python train.py --image_size=48 --loss="mse" --encoder_activation="gelu" --encoder_parallel_block=true --encoder_moe_every=1 --encoder_shared_expert=false --norm_pix_loss=false --nesterov=true --adamw_lr_other_params=0.0026 --batch_size=128
Rows from block 3 of the encoder of a small masked image model, named by matrix and row number. Rows with one number within an expert belong to one neuron, the router's apart. Each number is 128 + 24 x the weight over its row's rms, rounded and kept within 0 to 255. All counts start at 0. Numbers have three digits each.
Before each expert's rows are labels from the 100 images, of 14976, where the router gives the expert most weight on average: "responds to" is what is common among them. Only what is clearly more common there than usual is listed. The data: rendered landscapes of hills, water and sky. In brackets: how many of the 100.
# router: router (encoder.blocks.3.mlp.router.weight, 32x192, trained with AdamW), inputs 128-191
# up: expert up (encoder.blocks.3.mlp.up, 32x192x192), inputs 128-191
# down: expert down (encoder.blocks.3.mlp.down, 32x192x192, transposed), outputs 128-191

# expert 19
responds to: night (100); high relief (64); dark volcanic rock (52)
router.19:151097098160149123152104159134130161161120149138092101112138128122097116162158098109139116153103154156107093109165107089108122103099113150155159131153149120114096155155144115109157114157163104
up.0:114114142172091126126130140109125115109166158111128104190131118142136095086125120113166124168165106129093080130103116132117126094153122145118138119143122117119095124139127104108118145107116171
down.0:161123172099180138146089148078119097119084122104147129079101110138155135145123109144128127142114106124130089145094135157143119135109148164109162099157156102105132097162165071090174122112137129
up.1:122095125132127130114125127146121129125125125140184144154140120136195133090124166149202118134115125125090093101159097155148099093117103122080131082135114128121146123104137141129077184090171134
down.1:132147165136143120104112146124109103109105125113085128149135149137180101122143154115103092132137122085096119228165115143137146138123119129135150138097103110139181147138106114110114089165126174
up.2:132160078126149128134136129102131118167102128145161140144139119101124145160122134103179132123119129096083145094160156131162099117143110129122082106081116122125117126143114142133125126146148156
down.2:133104109116124148131108143129168148142117132134106106190127140089170129119134155150134101122141091070071158154138147141041145139143146080171129101114131163136139150124100145079089119156082076
up.3:136140120104123137139145141133148077095142152111124086088116134121125116142117118151089122152102085116196079124116096163114147189116106156111164106145130120133143122146134125134152103153133157
down.3:153102122087105093082121124103112122161115124143101178150145154145137090140166152111135151101136138140114142126123121114127111119147141135141089119078154131121152163090142131128120172165100184
up.4:135215119136108140118157103130130114105125125121153132145123131130125143069102140129162140137160122152120138119082170124154163151130114124154182136125093117139103104090131149172127078092105114
down.4:146113129141101155139153149090152176117082090117160184145147142127139108156145117137134112111078120088155148146138110124153142134088152128144108140123107157074141165135103127108128122159137122
up.5:066150211126122159141124111130121139139145125173117141142153124139124101156091165113100125113117155112139153124128133084142113143140171148097105084107132082112131111140137120129127137104163153
down.5:123146114141126117108178160149144129126090131105105140109117122079113130142131086129151132123125092132130104157136122158121144128134096126186123159146118172133101159179135091122108118117065125
up.6:155148099154157109112104131107149133118096121135161107111146121143120129121113121146105139109102145110087123162160152154156117150097150108146108125113130136115093107132132122127146116125141184
down.6:106134156186123163111196146143125132181120162121106135184157159131160134124105133132103111161133123144108135097107110127110150131099104100163156105105130094119101121161142171122092114130135113
up.7:126160097161150140101126101134141135130119155150169119153131144139146127190083141123159147151121139115118134120172130095126125098157140138095090139075127063133116115148102132151170105095146155
down.7:154100096110135141140133119125169134098144118139139134135099115171125153117127102091170137142145095128090163162128137118108147142143149101101114077135121176121112128105116136084157123142141126
up.8:147128110128144148112132141142116100041116144110133094114098162100138106109100127144110127146110139148117106172158090107144156101140135088129106124146137115133094150107130151144128120116119107
down.8:078111108137161146148118141162152116127138109119127142144161123136142132131110144088123110138120091087122142135129099131087090130107112138113150123146123133123152147136107108129149155158143146
up.9:131149144130107114163129122120132143149107134100122111165143150095173103142115126119168151139169154144065108159135113127136130120137139091151112095128127160114164136110129145153053136108169065
down.9:119117137166138111077172109170135157157096107112122118147128145140173126130100179130105085122101115082112130158132134148107122119114103109158120110106093148089138176112089113152113104148119113

# expert 6
responds to: sunset (100); red mesas (51); desert dunes (48)
router.6:161100099160161156167114122115103148114098157101106090130145132146107104160162093134162143147106112125099096108151113165109114091110126136110174123158114139129082143131123099171151140166124100
up.0:112146133088134148111174132106136099105107117166139141098111142139069089118111150152105116096101145104134130173138105146156144168140113107146101142109129134098144124141115174159189136188120172
down.0:099127175174127126154100136123112150119132121144081113125089096094078098141118149178104111126105125102190169150101087109105146139143117114124133122170102165121124148121075128116127141149127048
up.1:083137131158091140145121141147134121096129113130103110121141168123126069112141131164114130173126161138162126114121117130127131145176110087105137100116111064128139107141111099158149112076150119
down.1:112133089103154091157135129093129148141105106148142163112096110150101118121112092122117119086105141169096114117142133116153146129150142148086104146164106093109136190107133136084144091137122156
up.2:113126128129125136125084148142072131118157175095155146124152088130133109118134118117171159106128145179104115108110143119128127131136130099142112095138121171183129146124163108131112148147118050
down.2:097146147126133087130121133133156100146147091158077108064119176145119136179140121126117123096136121151185169178116145137104125150108119156100125129134129142101109188145101123128127122139130111
up.3:087156116182104103112187128131119124133170081155078166114122122134133130135145122100114145151129131117154096131167130111099121108102093144132043113106101135135160145130103114098115142127144107
down.3:125113125124143158129116118140121122102112138137190096134120142144087107105137109168130105136139188147183139114146126129109122137117131131130162126143136114173113130108107129101139112158125120
up.4:118136149117141145162131119144126123109133152136146139127143090114165115169150172115138127138140196141114138111103152042143147097187153102131145136135137121117061124132158120135120114119159129
down.4:107136145177112118096078128170115119175152128101109126180159096130163108109132144089102109146112088171113099110111140118128142154114092105115156161102148130136137132125107113103144135142162089
up.5:149162115137131111163126104130121120087131138100128134161091111119107136118143075127111135111134057107140140110104140088105165133150141150078107134130108144104176129142155127073109122118147098
down.5:115116110164146135097142115127107118122164160162138135131144140149101085129154113163124127119188141152160098159128125124129106132090163108099140156131100117139151127118081134163154099128091150
up.6:115097125156093147118117138131111089107098108130179120131148118130105141127131147119126125118128117151130130105130129186128121171085108109123121103124143142090141127100110134119135161162108207
down.6:137105131177102133180171134128115118131125146123176144156065118154100100130160101163162124133140143165154119090150118128175112134127107104073150111156124123131128129135142099117196109144122164
up.7:105141190129090170061131138143158129146145120148124111092151128136099103148093119153134140160129136098113128121131119138180132132112175130138111157146156103137162097136131175089175134106120117
down.7:094124151152176143165086117118137141121146109141145093132123139166082110088119175123137133136144126099124124133153151128095092145136140117107159118106139110171089148071045095141128090157137062
up.8:138115129107103149102101145125101144085116134139155112123136129130147110058125159098146129101126185139114135104170097089170111174131153108150145114112152093124102118128132155171146160121135131
down.8:124122125128128127143168131121111107087128131088142119140108108139153144115155118143166140138115151178113098115173099129148087130114124110110170109156166162193125104132076165168173156158094128
up.9:077115141136081141142128124139149142139136096167124114123130152124096144128134156109124102175066112131169162105149086086112135170124115126123113095065131111124119146151145136097134151084146121
down.9:146131115140068128128124142118102144123115094128130142108149097110102120142137082147085111136141151075122151125133118101097125154157167105171123056120166152167118132093104131142141196135115095

# expert 2
responds to: noon (58); desert dunes (51); snowy peaks (33)
router.2:163106102143152145153091128141137141141104169147109101114142180123100101158158129093142122162098153110117099105153101117105138094116124150115160124152141113096099143148149102170148146152148114
up.0:121117102088204140133142123120163123136116144140125124089152177128132147119159140135126129130130139124106156127132177141124134110132147132149097110133129103122115128172180112124090135134105125
down.0:124143122146127128140087128130167160128122155138089117115078134064123127090119140095150109076128111169144139154124153083147134133108165160118104115094119120105137142096173140152100190086119133
up.1:171115151100133153179138145108110113090096156117127138107134153138145128143093148148150121117084113132156117125117084161138109120110143150126169116097125144162146139117124108162121111150099141
down.1:140141108080135147139158134113153134144119175144169086099053178138146097106151124152131078109152129186084169132121128109124143110108182141165129152137115143108136109143131156177140139123122094
up.2:091131090123126139144126088120127094106151123099154168145098171112182167129107161117143109141103156130133142158168161152120116060146132117123109112113132101172147115125107128126128090130121141
down.2:142152146113134122142104144116142104132123134144133125087098178136129129108072127130110065101101103188091189119120144110125119163125174127141104133072124082105146161117149142117113148114105144
up.3:127162143125101128155110129145140103077124162083113133139130171109162147119073121110130120146096143112099136082178111106148107097161156139112162129141112112141076110150146121159098098127059115
down.3:136122145159087141142120179092137131126124156110108129141109147112104089130145144111073098059101139137107109101103156128140152114130155128125116096143092092095140114159158090119109151118094146
up.4:153118146142102141111119112144161150162133172156130128137156146109108121147123140135112111142110162101153127112122106098108112155153130110120148089097125134140135119122129139132156129133179087
down.4:094114152143091105131113139170100164137139123108147130077168094190070140150093177091098159140113097133175066138089140133111131146134134126092151117134143179144132144132140145141156102113141161
up.5:126115110122133108155118134116151141155129115140129134161126177130156200183157068113107112162130109125119132105155181165177116168119165146132107142131122073087141128122156113117087105115108127
down.5:122166138117159160138146122126152125142141114153130146141108135130124104123121133116160122089148143146077158151154144103138075095112176102113125130138075126122130126111093133110147164113133091
up.6:129138126125084134149083139098108138081142161112113100090113153139103151118164109123188115156148079119122121130155088143108125175128134136125145153132185148140126116125097125127157149111106129
down.6:083139136123129129116177128116114101159154144161096156126177126116120167137156133131159113109177161094125109096133103168130111109153137160176150128128113094145105074106138103134101129111148098
up.7:114128080163117149177067124108131165101120173115153157116137135117139082123101171131124144117145174104129128120100158131139106071176144101124140110146108147138122112136103144167083121101125143
down.7:170132143090112102163127130120171100161123111110124132128081164146140109112083147145129080131166143187084135070148119099115114095136142102095123121103122141117123091090136146143141144120081105
up.8:128142101124091118120124151102101118102121146108118156079106135133162091141122136122103145116087179137083111122100080126156137112153124132124122101167138115124141148145108160149119114142133117
down.8:112142095135149133149127093167134090109082134143117151091126109149128169131149145122128106121119099141140104124120176110131185181169108148164118174122167099131109148121161096102107133142196130
up.9:137107071104120105127113133108162135128115108132139186092142151103163133110091115092118165164111158139133126126135183099099117132154148106164058093167134135107111129102156137132095120093109113
down.9:138133142125148137158072147102145113114108109166112120120106166108125127085087152115148130097117121149176174142118123101129149135130144140126101142132095072131121153121165169118101158103133154

# expert 29
responds to: night (97); high relief (64); dark volcanic rock (48)
router.29:157099104162160143155111156115113150149127147115096099140122144153101132156158103115128092154097100162106095099157106113103122108105115145137158117120134110108095159148141095122156115159155100
up.0:114154146198111098067116096163109128112139117099132108197111116112134187098121111099123147147119089153075131100148120098141125168137127106123101105130107161121142133137137118159168135172092163
down.0:141143151082159082150124151106130093167148112134128138085139145151116112135127151130152114114166102098131090136162157116166113136143115169129152100124189088139134143106134120098124131138132147
up.1:124124130135120121170152124146106146154164117120183160159154095137160126116076117135167097141154109134146114100175118101112107124120103128095106156129116116144131126178148139087136102099090130
down.1:118109095081163118120118145095083127163102060167117125054130099144082115146141130140105187143116146064168124107094144110114134131145167162106151132120161138147122162113132115117128106114146089
up.2:109158082111153120145178113119161087121109120128158135122118131158140134139085120123191149148176160134114104121153190103104108139146121089139128120143110148132156144094095189104120114142093102
down.2:137114116090140119140118141092115162187127121190123114082129131098100133141134139155130157072104154057121118108098119114110143132137127143158129140127160143138117131119141148107123112170142129
up.3:103112112145131120051130154119134133113119107102114107166137127135150118128126157131104122090099114122106118103105147182150094199117133146133087134103120075162115125149116123144160123118128118
down.3:176135123099114122117075122102160106137076146106128132107162132090127113147126145118125110100160134116098114201088141112108140094101176123116140109121090138117130129148133103110105133089106152
up.4:106135126178115133119167133143145131148096114151136151139097145158114169135145105110139135154142111133070127150116155105145145155146160127155116104125135090174141106122134104141099129111121103
down.4:135125114067125125126120137077131139165111124174140121071129165110108140126116140134125161103089140049166163130127144112105135095125155132119143149110140126094149126138102138098142112124129136
up.5:117087118115205131148144145126152149159096105148113130186134150133127104132137160131131128136122103123138130092129139111149115155159127138130099137087135116103121137129149114071123108137078090
down.5:129110098099138117126134099128121154188131130189140123094134144160128116147133104147150156102139146079120124172111153074111140120141153138125129133080107138131119127134129120143125130135151122
up.6:116121077100086120135117147096109127120161106134098093102137133143121142107150151118109109131104106134159110131103129180101130159167117135105200116146110152063102129153121101133147146136116111
down.6:164112142104157118114120133117143124154101127131114140108154117087127140136178143126182134122144170123160171131107113155150090135147158121151107123168136117133097118147101093130139121135108050
up.7:133112144143152127147122102155164127137137106155130117147145115111144089095121101152153141146121120109112110115127118094137147173113128118117088147109114124115113133099128122126118129122171089
down.7:140117128136132112130114138119111175178113106154130103094135125172140144131158126162133132120112114052150145157132137116104128124139168157119128126098136117141130111129129135095113122139143132
up.8:125158144171147145138148096157118127090147113083147128121136101133123093111137131149136136109112129147106072125077118165127110153134134118149126080150151163133164119174101114127123140102095153
down.8:150141121096138137171119137114085152167104102176134145110120124135081107122154155120170143094103120077149160100114126116099141112113143171158144144105141141132132141131120127101131137152099110
up.9:166119148126187150164149132103159128181122090156124140178141139094142118147121132142123106126143122114157179101121162114137119163106154118109092113084134079097117142103133118095138137136151070
down.9:140115097115140172117142096133111172156114115142158117113158135144118175103123103174120150128151126057109129126127127072131125134160171142115102138064097123116114105134116151132116139109139148